Rows from block 5, named by matrix and row number. Each number is 128 + 32 x the weight over its row's rms, rounded and kept within 0 to 255. All counts start at 0. After the name is the row's rms in percent of the matrix's.
# convs0: first 3x3 conv (model.decb.0.0.convs.0.weight, 192x384x3x3), inputs 209-219, a 3x3 kernel for each
convs0.145 103 [162 126 115 137  21 151 135 115 134 189 176  99  47 208 156  59 135 130 119  34 206  83  96 134 185  66  91 113 100 112 107 155 129 130  93 124 156 104  39 147 160 134  73 136 122 147 150 106 146  37  55 102  69 125 131 135 107 104 138 134 113 118 137 105  82 115  77  84  96 142 132 113 111 139  98 120 222  32  97 113 131  97  39 131  81  36   0 159 243 144 103 129 129 124 110 112 170 109 106]
convs0.146 101 [150 106 121 140 151 131  86  74 130 117 143 122 151 150  73 131 170 127 127 122  86 159  86 100 106  78 112 127 139 154 109 188  64 123 140 158 150 172 129 179   0  41 111 217 172  90 152 125 137 145 131 107 186 135 146 107 135 155  75 106 141 161 149 141  56 115 145 104  93 116  76 125 108 117 120 161 185 108 132 123 131  96 146 164 106  28 156 149 126 131 164 255 101 159  47 107  81  96 154]
convs0.147 103 [158 115 104 139 150 178 183  95 114 121  64 110 108 140  49 124 101  86  81 103 123 135  85 117 102 112 132 138  97 125 157 105 119 150 131  90 129 129 121 129 125 140 114 120 118 104 125 120 153 146 129 135  96 135 115  88  59  69 111   0 140 130 117 122  86  63 114 106  93 102  90 109 113  81 152  92 210 100 137 151 117 157 124  66 148 219 231 160 139 174 119 143 133 143 152 156 143  87 114]
convs0.148 108 [108 140 117 179 117 130 128 117 135 142 133 117  77 131 201 130 147 156 149 144 126 190 144 127 136 153 124 140 125 118 138 157 100  92 119 133 145 134 140 153 150 144 131 154 152  94 125 130 143 168 117 113 142 120  63 129 156 175 145 220 147 146 171 194 166 161 168  90 151 180 158 156  74 176  83 145   0 196 123 129 135 120 109 151  29  38 144 128 156 176 137 118 101 103  86  82 136 132 124]
convs0.149 091 [ 90 124  83 122  67  89  94 119 106 160 174 139 178  87 156 156 118 114  98 121  87 121  15  85 119 109 166 159 129 102 119 179 159 104 149 164 155 115 140 149 119 148  84 104 130 136  98 109 131 143 115 113  88  90 128 157 125  52 243 109 115 186 100 115 106 104 135 173  81 112 175 101 113 135  93 105  99  93 126 125 129 112 134 139 138 124 113 135 162 110 128 143 146 129 150 140 113 147  91]
convs0.150 098 [ 93  91  86 148 123 157 103 136 154 107 113 133 117 118 119 114 105 133 162 144 154 148 126 106 151 160 143 181 129 119  95  72 102 171 134 179 122  99 108 103  86 107 112  84 113 139 156 105  75  91 134 119  90  93 176  95 152 156 150 147 174 137 163 161 116 138 113 120 151 139 127 147 161 118 154 120 142 112 110 109 177 117 145 110 141 128  87 168 161 160 112  93 126 165  60 132 178 127 191]
convs0.151 099 [181 201 123 145 105 105 108 103 100 111 155 121 137 127  93 126 126 109 130 111 152 116 109 137 105 104 139 117 110 150 176 130 136 166 115 142 132 125 143 108 102 105 146 139 135 139  97 153  97 100 176 129 117  93 138 141 139 147 136 144 136 159 132 103  98 121  99 139 144 128 149 129 123  97 161 108  94 161 159 119 145 141 140 142 157 166 128 143 154 121 111 125 162 137 142 136 122 148 171]
convs0.152 103 [124 127 151 137  96 119 104 125 127  93 142 137 135 165 157 146 118 100 147  33  94 111 107 186 111 135  88 212 135  98 116 116 190  97 144  56 118 253 160  96  89 109 135  98 151 141 118 120 138  86 149 107 100 159 144 135 118 150  78 134 140  90 137 115 102 128 136 176 129 117 113 107 181 154 136  98 171 143 113 109 109 173  83 153 147 138 142 101  94  80 131  21 144 164  14  27 121   2 145]
convs0.153 101 [144 151 122 111  82  84  89  15  38 103 148 157 253 135 194 174 185 143 125 114 115 111 102 161  99 121  79 158 120  88 166  68  86 120  70  88 127 140 109 120  65  75 141 135 127 158 142 112 138 140 115 116 155 108 150 135 170 141  68 142 175 148 166 119  90 105 134 172 178 138 156 131 133 139 141 137  75  64 106 126 141  91 138 113  95  35  20 103  48  96 120 141 101 106  80  80 105 111  55]
convs0.154 096 [109 167  96 120  84  47 120  55 106 163 111 128 133 100 104 149 149 145 133 136 162  71 183  84 168  73 143 112  97  92 170  81 102 131 255 153 126  89 182  91 119 209 109 190 141 146 141 117 161 108 108 156 210 121 134 149  63 120 184  78  91 167  53 135 149 177 128 120 190 103 121 143 148 147 126 132 166  94 128 152  96 134 129 127 142 159  49 146 175 109 116 121 113  94   0  96 162 129 171]
convs0.155 099 [111 128 167 137 120 151 169 107 135 116 122 131 132  79 244 140 175  82  96  85 177 149 102 156 125 195 213 158 127 159 105 123  79  84 139 171 140 130 124 125 172 119 107 128 101 162 113 144 111 122 131 105 121 113 181 125  97  92 152 187 166 148  63 156 108 143 127  77  81 133 143 100 130 168 150 116  56 255 118 181  58 141 153 124  92 198 165 130 142 155 144 149 150 125 130 158 132 102 132]
convs0.156 112 [120 145 147 135  80 147 128  46 147 128 138 155 153 132 157 122 106  88  88 151  98 114 111 107 140 147 162 122 145  63 159 130 125 138 165  72 134  91 144 122  27 124 157  43 119 109 122 138 124 144 123 104 122 137 146 130 113  95 129 115 122  99 113 106 132 158 136 130 154  82 111 131 123 129 141  91  71 107 102 107 111 131 189 154 110  62 101 145 124 110 119 135 111  85  46 116 159  71 144]
convs0.157 106 [146  87 154  86 120 164  99  55 144 189 152 153 138  42 136 183 168 117 129  96  92  62  28 118 106 167  83  97  83 110  96  11 145 117 147 115 116 122 161 102  68  94 153 133 143  88  97 105 139  77 126 113 161 116 142 142 141 207 167 150 130 159 118 128  82 129  88  90 120 172 132 129 131 144 131  87 194 140 113 134 133 144  80 121 102  46  81 148  56 154  59   8  77 148 155 150 131  16 146]
convs0.158 105 [137 128 118 162 116 135 157 109 164 105 127 107 118  15  52 119 123 141 136 127 159 108 153 131 107  54 102 111 121 100 139 135 158 123 114 152 110 139 134 101 126 167 136 136 148 153 145  97 167  93 134 142 141 112 120 110 160 129  73  92 125 135  98 147 121  89 146  64  49 129 143 108 120 158 100 159 115  29 112 125 154 153  89 105 185   0  64 144 189 107 131  79 133 118  88 140 147 122 120]
convs0.159 105 [105 149 118 146 118 140 111  65 146 142 128 160 135 107 180 119  81  97 116 129 151 151 139 153 129 159 114 127 122 126 157 176 142 129 126 121 120 118 106 152  94 141  93 126 160 147 120 126 135 168  85  94 171  99 143 133 158  52  93 133 140 133 152 133 127 116 145 172 118 127 112  96 132 137 124 126 116 219 121 150  70 118 106 116 166 171 117 143   0 159 119 115 111  93 251 147  95 220 107]
convs0.160 106 [121 100  98 136  44 150 142 194 127 122 123  65 113 114 127 111  95  86 136 113 121 114  90 121 166 154  99 125  62 144 203 116 144 148 178 182 125 143 125 142 121 138 151 170 113 118  83 118 125  50 117 137 130 131 140 105 125 122 112  84 131 144 131  90 127 180 104 133 185 108  90 122 136 127  85 136 125 169 104 114 153 155 121 103 147 140 156 130 115 117 103 108  91 140 119  67 128  70 138]
convs0.161 101 [159  98 145 157  64 101 239 203 226 118 144 110 138 142 144 138 131 136 142 114  88 103 134 137 108 100  92 151 177 154 140 173 167 118 156 126  73  91  35 141 155 138 138 150 136 118 134 130 124 111 128 151 186 205 137 130 122 123 124 101 141 123 111 120 145 104 136 125  97 122 114 122 140 172 118 165 157 125 142 152 122 128 137 117 141 148 105 163 172 146 116 139 129 130  94 124 122 106 120]
convs0.162 090 [154 113 178 124  95 139 105 146 173  73 139 107 132 132 136 111 138 163 155 192 178 124 188 162 121 170  95 137 129 112 118 148 141 118 102 108 152 188 149 133 161 123 155 105 163 108 119 130 123 154 106  97 112 108 139 129 195 227  36 113 112 178 130 118 170 142 140  88  98 160 137 151 145 137 114 106 150 137 148  95 162  99 147 146  86 125  92 131 110 168 109 110 162 154 178 105 121  88 126]
convs0.163 101 [114 165 106 138 140 101 160 114 132 137 146 108 156 122 154 110 161 146  96 133 154 161 156 192 134 119 129 110 142 136 145 147 109  93  88 153 173 137 137 116 112  93  81  69 129 144 121  99  99 141 132 144 130 139 134 134  85 145 120 134 155 102 153 108  82 120 153  87  94 152 115  91 158 149 158 165 117  86 130 158 137 115  94 152 138 126 124 151 113 133 142 255  85 144 141 143 161 142 135]
convs0.164 112 [116 117 127 134 150 135 120 116 109 134 136 119 139 124 129 135 115 119 112 109 106 119 106 103 148 122 121 132 123 122 125 108 141 131 106 106 123 112 134 124 120 120 120 116 123 129 136 132 130 138 134 122 133 137 117 129 124 126 134 130 116 134 142 128 148 181 136 188 226 117 160 190 130 123 114 129 125 135 126 112 127 127 122 139 131 121 140 129 124 128 130 152 140 135 128 127 111 108 123]
convs0.165 100 [125 143 130 117  88 125 135 115 117 161 179 168 121  72 215  61 142 156 148 118 144 178  64 189 138  79 231 104 196  59 167 212  86  90 213  64 119  82 115 159 137 185 131 125 141 115 183 142 162  96 102 111  92 107 138 156 103  96  93 255 128 243 183 117 149 150 205  95  94 138 125  84  79 142 134 178  57 255 147 161 149 133 128 123 178 164 206 114 130  94 136 116 119 124 160 135 152 161 177]
convs0.166 100 [117  55  92  97 123  67 141  52  53 104 187 167 169 122 150 119 135 171 111 146 169 150 128 162  81 137  81 122 129  93 155  49 123 129  46 106  99 154  85 112 126 112 113 135 154 114 105 119 133 111 149 121  98 145 128 135 151 141 140  80 111 106 122 161 141 116 155 104  65 170 145 134 159 129 148 148 108 107 152 132 125 158 147 142 150 139 167 130 103 143 133  77 108 130 162  95 109 135 150]
convs0.167 101 [103 118 173 147 177 118 121 102 124 127 127 162 155 174 144 154 167 187 113 133 120 132  20 221 219  86 202 143 133  71  80  52 148 116  90  30  98 108 162 140  35 233 173 252  49 133 121 154 118 117 150 136 145  62 133 144 110 147 101 158 149 161  99 116 100 128 122 150 100 100 105 130 133 106 131 153 102  86 121 172  96 131 155 126 116 151 106  70 106 154 139 128 139 164  96  91  28   0 170]
convs0.168 105 [104 216 124 114 126 112 143 144 142 117 126 117 115 205 147 113 150 140 115   1 119 119 181 126 148 108 126 142 132 100 116 110 140 155 136 106 119  16 106 122 164 113 128 111 146 113 170 134 118 114 122 170 152 134 139  98 111 132 131 117 163 162 152 129 133 110 104 110 114  86  99 117 124 164 134 130 149 124 134 140 131 138 100 103 115 127 106 116 105 124 144 255 120 133  54 136 150  92 175]
convs0.169 102 [184 129 130 160 131  88 136  49  96 137 164 152 121 117 113 139 165 145 100 134 108 119   0 151  87 112 100  98 121 113 107  38 124 119  86 107 107 147  93 152  70 112 125 143 105 104 101 118  86  99  88 110 106 119 114 165 201 115 216 223 132 136 126  77 155 124 120 132 150 141 129 136 135  69  61 156 116 188 140 121  82 131 119 135 134  88 114 122 164 149 159  89  82 157 124 136 139  59 107]
convs0.170 100 [119  97 181 101  46 163 125  74 182 100 140 116  59  94 168  99 144 125 159 104 110 124  53 164 123  94 131 117 120 145 133 157 132 149 146 150 140 121 114 154 128 146 140 170 122 131 101 139 155  68 156 122 127 123 117 135 153  84 139 201 149  66 139 122 132 132 116 145 117 124 147 128 144  55  68 146   0 203 162  92 110 146 139 137 130 133 147 120 105 127 134 152 118 117 136 102 153 147 135]
convs0.171 090 [152 137 135 174  61 135 159  97 165 125 114 115 148 107  67 133 137  99 153 119 125  81 135 151 171 166 130 104  88  99 106 193 107  97 133 155 109 216 145 133 150  85 124 139 125 136 136 133  86 148 134 135 113 108 156  90 111 127  96 151 172 117 255 120 122 129 178 154 141 134 107 113 169  81  98  95 117  62 157 112 108 145 152 135 193 206 180 176  26  88 109 154 122 152 139 101  84  33 136]
convs0.172 094 [ 74  84 115  82 206 121 157 223 101 101 136 155 156 157 235 157 149 202 139 152 140  51  88 208  86 239 107 173 123 144 110  71 120 148  90 179 139 129 160 138  54  88 114 102 111  86 100  95 134 162 123 140 101 108  71 151 131  60 255 118  86 130  86  95  98 102  87  84  88 129 110 106 135 120 110 108 152 159 141 134 147 117 106  91  68  98  85 136  95 115 103 145 168 181 158 122  84 141 103]
convs0.173 106 [104 137 141 126 138  80  88   0 110 134 151 177  90 189 142 129 170 188 136 132 131 228 111  94   0 185  99 128 148 105 135  71 134 116  86 153 141 146 138 119 255 255  83   0  99 144 138 151 111 121 111  83  83 132 148 103 142 128 108 114 100 111 158 121 162 153 114 161 130  83 137 128 161 102  76 174 134  93  87 146 126 136  94  91 143 106  57 151 153  76 119 136 126 154 179  53 133  40 139]
convs0.174 095 [ 93 186 115  65  89  57  98 107  93 151 144 164 194 146 138 160 194 153  83 171 141 226  97 111 133 177 115  90  49 130  92 113 100  75 139 141 152  95 162 120  94 127 120 161 143 136 100  98 156 105 129 166 100 127 160 134 122 127 120 213 132 113 165  91 164 125 111  79 176  58 155 100 155 147 120 147 129 159 121 124 146 114 165 143 164 181 151 129 163 160  80 142 160 129 143  90  96 150 101]
convs0.175 113 [137 140 161 145 142  95 116 113  99 146 142 129 120 122 139 100 119 161 115 142 102  97 174 114 102  93 101 135 129 124  48 143 186 141 121 110 145 138 129 133 132 113 155 170 157 112 161 128 113 147 131  98 153 113 156 130 166 128  24 178 136 163 164 123 132 115 120 180 114 113 196 147 159 144 142 154 133 113 125 134 147 144 125 127 151 143 125 151 158 135 117 111 125 159 105 118 122 163 131]
convs0.176 101 [116 110 144  83   1 128 106 104  99 150 120 105 121 119 142 153 112 131 140  89 117  58 178 107 102  83  98 101 155  84  91  59 102  39 120  76 110  45  83 208 177 150 115 169 142  96 115 154 121 119 126 123  99 123 132  70 126 106 119 105 107 106 123 127 121 100 108 103 122 117  55 127 147 146 117 147 105  81 152 134  89 138 137 148 193 186 174  88 157 157 143  91  86 103  20 132 110 167 132]
convs0.177 097 [135 148  68 192 186 164 149 150 127 132 153 136 149 132 102 129 156  90 129 125 144 142 147 130 135 142 171 120 151 107  67  53  80 150 125  90 158 136 191 102  91  79 154 221  89 120 137 138 152 174 148 121  77  51 119 108 125 128 210 139 149 133  90 133 173  85 191 175  67 140 174 102 155 139 132 156 114 142 159 123 120 100 149 110 169 156 166 118 155 109 194 140 176 149 187 157 120   0  89]
convs0.178 101 [ 58  72 106  59  95  70 121 155 126 128 142 109 135 189 156 109 122 101 134 105 159 128 121 157 120  98  85 104  94  81 114 192 102 124 112 134 137 139  89 142 121 118 126 104  95 127 122 169 147 113 125  94 117 121 170 116  90 149  70  98 147 106 118  94 132 187 103 124 173  65 104 142 106  99 110 147  92  81 138 126 105 135 127 163 114  62  62 101 133 147  96 116  91  81  44  68  80 127 133]